Weights of a small audio captioner.
Model: 2.08M parameters, log mel input, encoder arch efficientnet, encoder norm batchnorm, encoder activation relu, encoder depths [2, 5, 5], decoder width 128, decoder norm layernorm.
Training: adamw at rate 0.0019, 5200 steps.
Rows from block 9 of the audio encoder, named by matrix and row number. Each number is 500 + 50 x the weight over its row's rms, rounded and kept within 0 to 999. All counts start at 0. Numbers have three digits each. After the name is the row's rms in percent of the matrix's.
# convs2: project pointwise conv (encoder.blocks.9.convs.2.weight, 120x360x1x1), inputs 0-119
convs2.10 100:459505460450518489531417518490567478521393457460550481518442573456456600503477558445518592577473519513505575438450581529517512500561452473529495532553537501444515469565557501471476415557466536518558475455552616508451461508498451512500521427493423430479519478570421441424474602585501547527539469463507501434615508499572557474524506580412558531505561537495565518
convs2.11 102:506474406530604544447487377540431511509488523559504448500473484578411449490522468451495546450505492504526510532449565421481527445440528564514541543463496476555495413511496515534534493591474532537421488426498492473507547521450552571470567491486389439499420481521617429507523579512427518657459474559512454406463422530488469534525524507478570473528522482593483431
convs2.12 106:537485427414436418507472463593475533492482627508586421472532529469352510481525480509519397447512530563414522414431481503539483520603449412480525449415503550452437513445451476571397487471527557517508523499537578557446516498557448522498489514395564465548477427493430576515512479555418414463471388490543483564472591448535548584462507415497500516461491468448481537
convs2.13 100:483491458580541450576470609431596569448505502511415446467413476486535592448511492498480460481464525547516582450575479484510517539537547528428549502467366468505597451460555475551462500461443499501470473570481515448414402473501445450513425470501554490483573550495450394498508556409560440516476457542458523528491431506552514408476464510506458491580505622474456531
convs2.14 106:459607471393511512522487490522492577511498495478526493495487509490495590423485487513499548518443514456464582590480551436427494491428497567557483465613552458514378506482473479500505517597494479522570489483505499473521501559479490538496572482453395511481522500494504518528445506445556498427573584630500583426517545464414525499466509530531469576507498458472415414
convs2.15 099:454505510382555509521503510470489529467509584610487514552601378531584440523505488553488494482545500423462499512530466489520497556506510427544472552441497466509480464515538501592530407488490503517539463505441501536523444465504349447469512479563526499427486622592542485520581464446653516482546548472384607502525490497412532498449440560397538482520476551540536569
convs2.16 102:541502470530520517470532499469512434574471482571486426511599523635563492502472510495479475602550564497523492462492511501584496532412491465497522534536522469465487573503563546506494531627547412587511510536529520397575527475403511402550500468539531525526450530508555477496506432521483484481536524624559469599592432436342451563562516542628546479481414487596573502
convs2.17 097:504523542608500491497515566512509512456503547476541475404458510560519415538528487463426489411469484481465532517563586461491528455538490665473508516491549496487536459545522537453547450460551541562452540569551533458447398469413523407504591472527428564508508447523443434526483482527467559494495514408555474439485512489557591452511489457488533408498465545479471523
convs2.18 108:506484469542460429481447557438557527482394465514596473475525474448455520492506547549514506539467474503570500538433548484611470517451430488446489444479473631518560395540497507445422549530507486470491485526559536593480444516437576502559550491529558426502512464472437535448524488508596429437508509623420499570456496456478506460567520529429485463469518489490514516
convs2.19 097:596496498566518594473481397497378536518496476501493502528477375485529529462397481458493564467437550457479504497474453514519523465422577471436573556528568455517492479466554447552488606548541436484381543392543488414513502484482531518540441550505430428611492483448508501596551566470588516420502462436534448487523530490495486534442447526496499417435458475464586443
convs2.20 097:551497482476528577457443417521439526556576533535466532501514539544552504477475543540440564504454500367537533472487634570504511458520547489565515503476536546557534510499538493517569529544425461499451470388446572564449546435459529482503505499437443439520522581490636512560451501495434431594463534396568523511446552575539484466467516551562473449468431527511542379
convs2.21 100:461496515591517473456431553535567424517548415526474426473524478520557517548491483512459532516583558521450587344491405551475474499505511397499524472435466492551513581508546499415438492453489512409538514506534465560585484543565547454495546484518542617464405445518512529430518517524441515544416460452396500570481491473457558574420510512426461418553450512466542501
convs2.22 099:471438398545543442489467512528545470423441506423572551502555506408538495495572469485494463524561479471445570556429543491438451514470481526496557470524506577528544538474354543591471441423557521485559554567541504440588544538489518564448460501487529480528409515478423541523380462403504497411511521498499592514536475451507456595540511450513391504557567447465528477
convs2.23 099:406638502488494440511550483544440497513523547588537534516596473507488576554513504471560503490547536436520526505513487584488464452470552427520484455531463499516553519517490438496401513575542404446581541514406487488541589538374529480467497475488506388529613492440480630455473553569473541507521527499462523455502467454470541571506470620534518522429457433550461558
convs2.24 099:518459460479479440461424520553459422483512586438467560426524554475549484496472483464517467540478479604552471414422419460501513440506574468495531451489585592568532479565513513493413658382407483469430524467490541479465524479458486447497431483513564395394565519446431524456502512629450505568480516477462411472477512506415518468454548527456560478423528572498546541
convs2.25 097:501548600464505569481484511367496560535520435508481514476530541543510550500412535556572557509492526472507523463502533552530514469585570493521519509474458434440615484557497504420610468565488390480439510470430486527439567550457478479411446439501472476531537508621591470580552497429452530465559500570524456510457459480468532391471491547630550470565455489522501462
convs2.26 102:480582490478455498491409453484599459448566427446460506441529602600560577537500495555453588534476448494529458366461503489515483527499492506488423482552482472533497428510470523480613466549486408443494555555479600494481446486473570579545565465479470531463543467486424461447555597572575419535432513521489564549465613529536456467424575545485495438422487515498506489
convs2.27 098:445502500465468476534435461524430462485524504434540588470544452514477473555530455455452451419481596498486526480531485479466534517501498511518540482539475479524501567518393509644437587384597522448613479537482484520569501490450466504422461516618575502573501503391508547523481532496526599410471524462451521530545493546418403506579405479426472487517507394493526526
convs2.28 091:443438474531512531513507601473454477413557501496390393524574583422501497452489557536509530482508496506450479427444401552555479469590540539576468422511581434525596524469483492504482522502472469470472499546534426470536461446467464563441535487490438546413468402582545562535447477437464560468506537521433494609540427554425480489520450488524540530540538476468502384
convs2.29 096:587469594422506509530450530544512488560566590507478563508522390473418417539497397515487505428497516523500491544518514498505507508608492562512478457474461583537473457567490450534463547469419509549550485505426449532468529427403549369492502524480541458492501618410419563514415454476455440448485508364582491473446490437429540451538418516430494417479483511482438527
convs2.30 101:522417535597594470556505553396576486428524401494531492418500509486526567430485491465455553544445482563587475527546495524550485515465498550439431518528467522414476471520558493472464507527432487464456395519585508522387473578488522543582452532501452453477450411515534522478470415436522437575475459593466527430540503419484510477446466487479481420533552534470557397
convs2.31 102:415515507450387567511554433522457524416423509458484498551432446492574533539473516502524495420518481593462408603464418465421417514676470516518507512528546547548501471546610441512498404447488443524519461523565541509453541490489466528472467435453501497466576463493384415471567503576529537474565442476451511501478533506494574513553585472444502484451536502486534432
convs2.32 094:469546513502479508443602441395473426498434493464437447469441524549483497494536503439462504522589484503509548418432553477570523421461500543511474537515519564565515488529578571479456558494454513558451542432533572548556495457549615493614604439550536390479437506416486503503543659514476580464472445427588551454462445575486528554502449561512494399447459531512550506
convs2.33 104:557562484476535484537541482498535526435538455524567491525543523537400555578526459586537479494488468483523565450548634557545493480450458439480494439516434499474531476517510401495583452596470465542472518486464591533468556471477492430523526556505467539475416510550487505483478508521525577494517468482583487487482440514567576544568504528570590575602527528621438499
convs2.34 100:524464521507425512531466531570498412616580565432419509474478517517500467514501496508432474439417541602420515424521554487489486542476518560492533491450517512452499498453536450524462541444537602461531556473523425313482480405512417535482491549507538526518510543406516443575506503496563538466497485445594508570535614640449509540485551398512548557421532539411622523
convs2.35 096:443475586514466598512484469554444466575543445520444523497500543430592430490444482556602532497520489512358501518471497455528480535358506521505548511444533477417522543416481458517516506561529485502537428530440483364489519568447423502413418481462540545558556538476502531559445488565552498457512550495584512462585592585580499431445509451593483522485432570420477541
convs2.36 103:441553519397410514453483437416504485407478478516447576530479386534460544543510497474447535532533419457505514534540522500510524512604520470469477495556467523449526483501472557514474482478512537505591549462488490566454462473514525426554502445539477493500503577455504451526537509556463487555503465497436485446510477452454417395450506488486388395521480468549675513
convs2.37 101:485463545424388551473520528392497452547431577522460546557524470516483410554510546472365495477512509557529492563499439498465557485540563456466501519429517456499491491501545574561507507448524507440480496548474454421547498473448456517472499432503488417529462466524502609499569442583554583516463459429470399585511483486483444540563510522465548399415398604530543500
convs2.38 099:579491503401467381500568419454424513462459588520552517486556378551480411468478406482450404401558485515484492505488537399513488472502563534507526511417516486597408489458483485528448478475572501461416428538523492478528447444602538515557504494423384532512392515454393488442481496440442490437478539507482519519570470480499477525508473465525503588429452482498514411
convs2.39 105:541522486518488505390535545401580605353492493480480412510435452475492492499498490502465534516455545455467502599468519506563459455556511536491498557463593426507495541530605553406483519489464433514399560535528463551474617459565536408579441414491374497495502472575409464482508486503480502461508457465492442454505421524461487416515454473423604511480502550513466515
convs2.40 094:442554567439474521479597593539506556410463447475469488574426505530517504544558546545452585454519445470340476513537435542524511466519467449530523533563539467533503556521539452525520398463501435529515428510491529545501440515556426458445441482477463570551469455572476516436494541429437575581527527592544464566547508437484517528527488508481503533514539571488405469
convs2.41 105:491424517490472478506448484465570482458583516480481555456569466393428371511545398451435434519524511557455465528507549405510501493420513515503527488411552559510497489503392498530451476444479486460492450596510460418584484515540494528450487495456506523498465481533535436553461451417462453515508519451553510520434486499539493494516561437497518501517485565530510475
convs2.42 102:429603492592457542439569429386510550553428472495464385470534575494469533470538464471393558545449562512527511563511487510470464423546512482506537496441454564522491525584612485488492523527445463550424526534547482463485532544486443451576458500527477590510589564534571478465486481662485430467499471489489489483444532458481535495451530511471531406519459369505561541
convs2.43 104:458529470492484477540510420519542476531564515501476576436511524545587481566600416536508471497555546457579526447568521473472535543374516471563359468444437494559471490523425465570529633438528524477653461488414539498510546400557480426526514485540605547461545470473532553499424525517455549474466469487469533496431503558468488552448504547521467521486553462509423540
convs2.44 097:619478575609504553494495572507507581530415558537539550524417451464522452515485620499495523508479450502523462486533391482484492559519539513496516493439516590442447466491485427446364459503422395565495499500461469475512505515582541530472447504524485482440530575560522565456526569511395502587487505468397493526483432451506521515522454499447530453507455438519517525
convs2.45 096:505498514624572553458491548463495498556466600532539419494413571574525562416451528473523525554468576512545536587521512534439538439442509569455506460457451539474456503504542504463504509514518521532447412502541506480463409476468499434494479419498554499549496458522461442506501567563571398585555518533532489532459527520468536477581526588477636443474485444588392432
convs2.46 095:504533536620561503474435480438560493539552441560576529510545556419455524478423522496497523531498548431570554450501527433586548517602471433526512471505525473521483491455487466474528443579482556553503549445514478506408517490475467533493486634540518569507458407564497487500516395500530449534522479548412460452434410522548547434471516514445469435655465529444509570
convs2.47 106:455526522555414483560498476446476547545470440433461543530553463509479602552545515476548483464477455421611522501571480537494508543549526562569487436447439400544497490513421519503480537514460539615503462495423489519548559486599501480434531478520524487460533578475515586582449525497460571503509527473580540456527473613494473458548492532531489446574474438533454501
convs2.48 101:440452502440487549529527482570476552484475433558502500567578515458525574431473502501610432501512489632508499449442517491547490470485527435540481505399478482483343541459519477534600537408429503467499520435387496489544598507530396532542391498474538661471514433511540514543530436567510530465554556515473468498562550547460417544446507514529485542529490429524443493
convs2.49 111:517573528471427515425460535460522531426499516396508528451469408434550444516529460436524497506505533473533485507525490592506410469515537554427419438626512539406567506583488557495443514493448471431517461550565521538499498454488475429455575594537511411459466477474503499543473458578483595518564411459501539579415430461478476454567508501429500450523511511545669581
convs2.50 097:509517548469472485509607528447440523491524525525561557466497457592556524421509517527516533531555512458444487550625591479494506471537553399477495516533453513533479441480447580499527472437506485527556543444456511546478500517415500500426576573514517437515619457580369518538541440523541445483572519571465494500467433502528524548590478486470530512507561524488511527
convs2.51 098:531479500543531479459490508590493504446520526485523426534403462440483540510471421474678467523430444533507516633529542514472499498488426570503538419432414466564532477490521486501535516526535563450517469530529486523462569501533499419521398485494504577438477578533419552425467513557475537425452449493600415478478419509513444519521441468530457578504466519501543456
convs2.52 108:492466432534434481451517406399459620547435558466462513481463500549579426436599465467469524438580537504461476478472539506470442524419521588478475454521645550572586461460433559499457501474559511500590458538534525488597540502559523526506577475442606439534420485463493559507451535481477504537479516406541502467431525500467495565552502507485490480342515503505404429
convs2.53 094:487452484486505517506438484427556495536490552491490489542528540452537488496433511517448537586517514565462478466378389527559462471480477407444474531491527493499495531489486521514511487497500457499396521522419540427493561461442472600512425485528398541421488522527448606432609492555555443512531445518509523540538455459467479515450518522569550471561491495539525626
convs2.54 101:495503521570547526491537548486426526453495520493528575490592453515459441485479400580494485477548527495461476492522444507515546510512438540486547484457536472619463590532492526544446533489570510478581512534554420441605457517523420545449394548490505436497516568443544613592447461496461486446507572448488370555560588551495459527501483502507536517420472518477482538
convs2.55 106:509471476543497554500500537468494526488510478537517599454560545465457504495503444553424503520576520404410500480477476547533484582601442540474458530419581494447568423570495479492479499542452462492477504519398503540658582529436511521453498419499530510512439450515520553566558502463454478556577522509498503417484562504441480523439550478497500547485484472513457519
convs2.56 107:532502554416525493497428527576505572491595481509522471527550492525443455575426467398576538466481487555449508473535518527551540467464543485555554532422445399459427525504525525479534530662492503402534518473469447528508587563475475497456489526547480503523637520545549532510489407555408520474535602558519471444584544512441446466616482607499476500520510572483556542
convs2.57 096:451655501534413520490473482474488539491491403499522483619513528523530551567536495548460483576503486535575589563508479440434539480513491511517501469538408471629390522459488450666461516451432482532476542506398433509479456515469477530563492485413565516469493557427516511469538585526430534447449515458468484541420484438481579537438443466574482456421482361474575370
convs2.58 106:426496445429474470567406447526458547383564454479582473521492457476448558492426500577551504505488471598436470607584556437457510522571528512505531469515503477462456446464583507516552540394479616476559519514491468442523484528537518591520560579555443496404566563441413511523518468528515565576540532515482504482634472527465459499549540468385425485503504486456601521
convs2.59 097:507584488563488542534518433531470476623569560543493517513530466514432476390466503592461467616479505457422538579477500513599539497535538447533593485567552560504460488469518563507495466439581507474541575571545478438500448515527482557502563515574525461490497597387442476548549523451498408434554509463493544407549650492522575587372553519468558443517536492473549537
convs2.60 101:522411566634528521470509532415516513432464502552484495499506497559503460569513490532429591572469510433583523510455484504495449489531523483417512614560499491476525471554445524477463486575526436487393446517436520510507509504551554625461534426525427531498420447576533391487579503396561468546525502537518494387499495477379457473555577477533525451516491473533537492
convs2.61 096:441527530424579540488485442555502568472484515434476486500477537487505450535578496503528533514526509470513506479545592603489521478456539508473497521597538520427520558512492459506494556584523503527519509501472518473555513515476518501493512514452459401518445488506449513553473631452512467426611441435633518574564490454512549507551493649508486512410468438523452556
convs2.62 100:515465679489560593455618477483434531578515474564469515481458440518540458493542507555453462454491567444484516494613532541438529465457468485570528522526571512507489546532568600587534514468549469523496607498447501523503408522411528486473578523507498520547529513409552477568524550460542472349539536572490555517582471541461533620480567505545424503558528466426553505